From a checkpoint of a small image classifier.
Training: 7100 steps, batches of 128, held-out accuracy 100%.
Rows from block 10 of a small image classifier, named by matrix and row number. Rows with one number belong to one neuron. Each number is 50 + 15 x the weight over its row's rms, rounded and kept within 0 to 99. All counts start at 0.
After each neuron's rows are labels from the 100 images, of 14976, where the neuron reaches its largest size: "strongest on" is what is common among them. Only what is clearly more common there than usual is listed. The data: seven-segment displays showing three digits.
# gate: MLP gate (model.blocks.10.mlp.gate.weight, 336x128), inputs 0-127
# fc1: MLP up (model.blocks.10.mlp.fc1.weight, 336x128), inputs 0-127
# fc2: MLP down (model.blocks.10.mlp.fc2.weight, 128x336, transposed), outputs 0-127

gate.117:38 49 37 70 53 60 50 46 59 67 42 54 50 44 51 40 49 47 36 57 24 63 56 27 59 56 47 54 43 61 51 43 77 74 87 61 74 56 61 41 52 37 59 36 15 61 50 63 21 61 41 65 46 20 57 56 63 95 33 51 32 56 52 37 41 55 38 36 32 50 50 50 55 36 56 54 48 62 29 70 56 52 72 35 46 19 42 40 53 63 63 52 45 81 58 20 54 89 38 69 69 38 35 52 76 50 58 68 56 55 74 43 24 38 55 55 37 61 48 33 29 54 65 68 28 36 73 39
fc1.117:28 45 64 55 67 39 56 44 40 57 81 37 53 29 51 36 43 48 60 40 78 39 45 57 41 41 60 71 72 27 61 45 36 35 48 34 41 47 22 67 45 44 43 56 67 34 62 59 49 49 55 51 64 68 40 60 31 30 34 48 55 53 27 24 60 40 57 50 64 48 60 19 39 47 43 52 72 52 36 45 54 47 18 89 81 40 53 50 28 29 56 39 38 35 21 49 62 40 83 22 41 60 84 38 42 52 49 53 67 28 45 67 78 58 47 36 52 39 43 35 45 15 50 32 63 43 30 41
fc2.117:52 63 50 39 66 13 34 55 40 44 36 52 48 70 41 50 32 47 74 55 44 57 47 56 32 55 37 50 53 84 42 72 41 59 28 48 52 59 66 50 47 44 56 46 48 83 33 64 45 58 37 72 77 70 40 61 49 42 70 69 28 49 49 79 34 51 59 48 66 23 38 71 52 87 40 38 41 59 61 57 72 71 54 37 44 21 43 45 57 54 42 69 24 66 59 25 41 35 33 53 36 52 36 73 47 45 31 50 54 29 77 38 40 82 57 41 56 52 58 24 59 56 56 51 25 51 76 22
strongest on: the digit 9; third digit: 9

gate.21:29 32 61 39 80 40 82 69 48 84 35 75 65 28 48 54 66 58 61 59 50 47 46 59 38 65 40 53 52 54 37 50 55 62 53 51 39 71 63 26 60 65 41 64 32 53 54 65 29 54 20 27 66 40 51 45 53 35 60 66 51 53 67 31 36 17 62 52 75 48 67 39 17 75 56 40 43 44 29 40 43 50 76 65 57 34 35 47 38 48 38 62 58 51 53 72 47 47 66 47 72 56 49 58 38 39 51 30 97 45 26 36 58 47 74 39 49 43 41 48 42 60 51 20 83 45 50 40
fc1.21:52 66 33 66 42 13 72 46 23 62 62 10 39 37 67 54 44 46 45 65 72 61 42 40 53 38 54 63 56 47 63 56 28 47 50 58 46 38 37 64 42 37 51 59 14 63 63 58 72 43 30 59 49 49 77 79 64 39 71 59 45 41 26 33 62 35 41 71 53 32 52 52 63 36 82 57 46 69 47 57 43 47 65 62 49 32 82 07 64 52 32 37 55 64 61 66 72 17 52 43 41 52 37 30 55 47 53 40 42 78 63 50 49 37 36 28 35 56 50 34 55 28 49 48 35 51 58 44
fc2.21:36 71 56 59 72 48 50 54 54 48 30 51 39 40 55 55 29 65 37 52 63 62 62 64 45 51 65 46 71 63 32 36 52 97 54 41 43 61 57 49 66 65 34 58 61 46 51 51 55 20 54 42 69 48 75 96 46 54 61 33 37 47 38 52 56 36 54 80 54 37 61 43 44 58 84 67 67 60 48 42 34 57 48 80 42 74 35 72 70 56 52 61 30 60 34 40 49 26 27 51 59 39 39 51 72 58 39 36 30 58 56 46 24 38 63 81 46 48 45 78 48 67 35 42 76 52 30 20
strongest on: the digit 0; third digit: 0

gate.239:60 73 57 56 34 54 56 57 74 22 48 55 32 40 40 59 37 57 70 76 31 75 56 42 62 66 45 53 30 59 57 49 65 71 44 60 36 53 59 54 72 38 66 48 59 56 65 61 50 62 56 53 47 40 44 50 75 33 53 67 36 33 42 39 16 36 30 53 54 53 48 43 23 47 70 58 46 67 14 35 71 48 63 54 81 72 36 88 36 56 43 56 83 46 53 58 70 62 69 28 48 57 26 30 55 30 47 41 72 49 54 51 41 56 51 50 47 15 70 54 63 72 29 40 58 52 17 57
fc1.239:38 61 52 49 40 47 81 37 36 33 62 53 28 54 49 61 86 56 38 64 76 57 66 48 54 51 20 64 60 56 70 31 70 61 20 46 45 63 60 15 53 49 43 51 52 38 42 55 34 35 34 77 69 61 21 67 68 63 63 42 56 47 63 41 42 40 38 53 67 50 78 56 55 35 43 33 67 71 48 84 64 63 59 45 46 40 24 80 57 47 61 68 50 59 53 49 35 31 65 48 83 56 58 20 54 46 31 53 39 73 54 31 52 71 30 61 28 62 49 31 44 49 43 46 24 58 67 54
fc2.239:39 48 47 37 39 51 51 42 73 39 59 30 55 53 24 34 59 33 43 45 51 44 34 68 43 46 53 45 51 81 47 11 61 44 28 36 44 73 64 78 45 51 51 58 45 37 40 40 75 70 76 54 60 56 61 33 71 22 49 43 31 37 54 38 33 70 51 66 65 61 59 42 80 71 34 48 52 38 64 30 11 51 43 56 61 80 64 44 87 37 70 43 62 47 42 65 55 32 64 60 25 51 60 65 46 66 47 60 32 36 59 81 69 32 63 35 52 47 43 51 52 43 38 50 58 83 47 31
strongest on: the digit 0; dark on pale; third digit: 0

gate.227:45 24 50 55 32 46 54 49 34 42 31 29 71 32 64 44 30 39 47 40 42 57 54 66 43 38 56 27 68 69 78 57 42 62 46 23 38 49 68 65 42 38 43 58 54 81 60 38 66 47 53 43 49 58 51 53 47 66 59 35 45 00 51 67 37 62 41 55 52 56 37 48 56 39 40 59 58 36 43 69 75 51 20 61 48 41 47 37 48 57 70 46 47 46 36 66 38 82 29 21 54 44 51 44 46 70 19 40 07 34 70 60 80 44 59 31 18 55 64 41 65 67 40 61 68 50 60 61
fc1.227:57 68 48 59 35 33 65 38 67 53 62 70 34 43 40 67 71 66 22 72 59 40 41 50 53 69 64 38 33 80 62 44 36 35 52 54 41 70 32 52 59 39 56 57 51 62 28 49 33 58 20 26 90 23 59 67 35 62 65 59 48 53 29 63 38 37 50 43 47 48 25 70 62 66 53 41 37 63 52 44 74 82 54 41 42 31 22 76 24 55 36 52 61 47 23 64 48 57 61 51 60 62 39 85 49 20 51 25 32 60 44 42 61 68 54 47 41 63 47 45 76 62 64 50 40 57 55 58
fc2.227:34 73 46 54 51 46 18 24 52 61 56 57 41 56 67 52 61 21 49 55 28 57 34 59 55 15 33 42 30 44 43 67 42 77 29 35 44 60 49 68 48 50 60 65 60 53 63 33 56 66 28 50 40 51 22 49 46 21 65 71 49 44 58 42 36 53 50 62 58 35 47 32 37 41 11 50 35 35 36 57 57 23 50 61 66 60 72 41 50 56 46 40 41 82 32 50 26 30 63 26 53 61 47 20 30 65 46 38 36 60 24 68 64 53 39 30 62 46 62 33 67 24 73 48 24 52 53 49
strongest on: the digit 0; third digit: 0

gate.30:40 35 43 30 38 49 26 39 58 64 46 61 47 48 67 42 73 58 43 60 36 33 66 65 49 49 63 83 56 51 62 53 50 29 52 35 50 71 54 46 42 48 38 31 64 43 32 36 22 34 40 33 60 61 47 64 53 31 68 84 64 44 57 35 63 67 30 33 60 40 40 60 35 58 40 68 51 60 49 35 45 14 18 40 48 36 52 58 63 56 57 36 61 61 23 65 61 61 49 71 52 47 51 24 54 50 60 38 40 68 33 47 53 63 81 81 00 58 33 53 84 58 22 48 63 54 47 62
fc1.30:46 41 57 53 41 54 50 31 59 66 32 79 48 59 58 42 36 22 43 57 46 58 54 49 49 51 26 57 65 58 61 34 78 41 35 29 55 77 45 29 48 61 53 18 65 43 37 35 42 45 56 53 42 45 72 52 55 25 67 84 64 33 48 23 70 75 42 51 36 43 53 62 40 47 52 54 43 32 34 36 47 34 22 49 44 54 64 43 77 48 62 72 23 64 32 76 35 71 50 52 56 38 57 37 46 71 58 39 13 43 28 34 50 32 58 62 20 72 26 61 78 59 30 55 67 35 44 61
fc2.30:36 54 48 45 86 42 40 22 49 64 74 41 55 36 43 45 30 87 51 41 71 38 37 69 70 52 35 39 54 67 57 51 67 53 60 78 48 57 28 40 53 55 71 60 55 59 65 47 45 43 43 45 44 52 62 53 21 48 28 62 54 51 43 21 52 67 63 52 39 19 53 47 27 55 48 50 49 51 47 72 70 54 24 30 19 40 66 35 57 34 51 66 51 55 55 55 38 30 58 41 27 51 40 72 68 33 64 28 57 43 73 53 70 85 70 44 81 35 32 29 22 65 58 69 38 55 40 49
strongest on: the digit 9; white glow; third digit: 9

gate.121:58 73 49 76 45 59 56 75 37 58 43 69 68 55 26 59 34 59 58 83 37 67 56 42 72 42 63 29 60 70 77 36 57 22 43 47 39 67 45 53 52 43 37 65 42 42 39 40 37 65 49 23 79 53 50 56 32 40 36 24 69 47 68 46 38 43 36 64 40 66 59 57 35 46 25 35 27 63 48 39 68 46 67 32 54 58 47 31 58 37 55 39 62 46 51 58 73 59 49 70 55 55 67 50 47 17 57 78 29 46 54 31 73 40 17 47 41 73 43 62 91 31 58 61 38 38 56 60
fc1.121:63 66 70 71 37 64 63 51 42 56 66 48 57 45 46 61 00 67 40 37 30 57 41 27 58 37 68 24 52 56 46 59 52 47 69 23 36 48 28 45 51 46 46 83 62 73 76 49 33 59 41 19 71 67 60 61 71 51 46 52 55 46 57 54 43 33 41 64 37 60 72 60 29 61 42 64 28 45 40 47 51 48 42 31 60 58 66 60 57 46 63 70 34 42 44 51 64 68 63 64 25 59 50 48 62 44 51 60 45 45 49 33 64 41 05 62 36 76 52 45 82 47 49 71 64 66 35 58
fc2.121:36 69 35 41 36 36 59 57 48 40 51 62 54 70 69 29 57 56 26 49 49 33 73 65 36 37 63 48 38 43 43 48 67 31 38 55 37 17 32 04 44 34 57 50 53 44 59 70 59 77 64 45 55 38 60 63 36 46 73 45 46 62 61 62 40 15 36 79 80 69 54 40 40 45 23 53 69 35 58 54 45 78 55 54 71 53 39 62 26 79 43 61 48 54 42 32 58 37 51 45 26 55 66 56 34 53 54 41 77 72 66 41 33 65 68 43 64 15 50 54 53 52 32 53 62 66 54 29
strongest on: the digit 9; third digit: 9

gate.131:35 57 48 58 44 23 17 53 60 53 17 46 52 10 68 23 51 55 34 69 60 50 39 44 44 50 67 89 46 58 41 55 50 50 63 49 25 37 52 39 53 55 42 44 49 50 48 46 56 27 39 58 57 79 59 70 62 27 62 60 64 28 36 35 40 38 82 30 34 54 68 56 57 52 77 34 11 63 20 52 54 87 51 74 78 39 52 39 44 48 20 62 42 50 47 58 44 77 55 42 54 62 37 59 36 38 37 49 53 37 41 39 48 37 66 48 52 57 55 61 33 57 63 52 45 21 44 50
fc1.131:62 47 34 53 40 43 60 37 35 53 56 68 36 75 31 64 53 69 68 21 35 55 58 65 63 52 58 35 45 50 82 49 58 39 59 41 65 54 69 45 36 44 47 57 67 30 44 78 61 65 48 37 26 40 50 61 33 36 20 37 49 61 70 33 36 64 49 41 45 27 32 72 38 41 47 83 72 17 59 42 39 71 29 18 46 46 48 76 62 43 77 44 56 24 60 36 29 68 50 56 28 57 45 25 53 63 50 50 67 13 48 66 49 32 29 58 51 40 44 40 51 53 33 66 55 44 71 33
fc2.131:85 62 53 61 72 56 74 54 66 54 51 34 29 65 33 71 37 45 63 50 40 32 49 52 58 48 53 49 52 44 55 45 46 34 66 69 61 48 27 36 34 35 49 68 59 36 66 62 22 86 53 80 41 51 43 09 46 51 54 55 67 34 42 42 51 66 34 68 55 73 39 50 39 66 54 61 74 52 52 36 51 37 59 52 76 36 44 51 38 37 54 68 23 62 20 35 70 64 62 59 47 64 74 15 45 57 49 46 55 56 37 45 87 70 26 48 62 51 73 32 66 51 66 60 58 25 62 44
strongest on: the digit 9; third digit: 9

gate.12:49 44 43 55 53 33 42 41 67 56 44 42 41 32 62 35 57 44 71 71 40 47 54 31 58 35 44 59 59 64 51 50 79 39 80 41 39 80 34 61 55 53 58 60 69 46 45 42 47 79 62 26 44 76 43 36 74 38 47 71 41 39 73 44 58 60 32 72 48 38 33 13 57 86 39 75 60 29 49 25 52 42 59 75 33 46 23 51 67 48 51 33 48 64 72 16 65 56 57 39 49 50 71 40 25 46 58 63 52 72 69 45 42 71 38 60 45 68 24 46 69 38 73 46 42 64 69 53
fc1.12:82 54 45 39 62 37 60 44 44 61 48 44 33 30 65 49 70 56 65 65 37 52 48 52 70 34 49 48 71 56 31 31 59 44 75 57 67 52 61 64 51 48 80 62 46 21 56 44 36 72 44 38 38 31 48 65 37 23 48 60 60 31 72 46 38 46 79 44 59 60 73 12 73 80 43 51 44 46 44 22 48 32 39 52 42 67 37 68 60 60 61 50 64 54 61 40 85 65 23 27 33 60 59 45 32 39 41 59 40 59 54 54 27 61 48 73 54 67 33 36 53 40 51 62 32 93 61 62
fc2.12:40 49 58 80 48 36 31 71 28 69 32 37 50 35 35 33 58 49 39 73 72 43 34 51 39 29 24 53 20 51 53 54 54 45 55 62 53 33 75 45 68 38 66 57 26 63 58 10 40 50 36 47 81 59 42 62 68 46 31 50 65 47 69 24 65 57 50 44 65 23 60 71 57 42 47 46 52 23 34 65 61 32 55 57 19 44 42 65 55 44 40 25 23 38 41 63 55 61 50 39 23 30 40 71 37 72 50 42 64 61 80 39 47 38 37 57 38 49 23 40 36 45 39 44 46 33 35 51
strongest on: the digit 9; third digit: 9; third digit: 8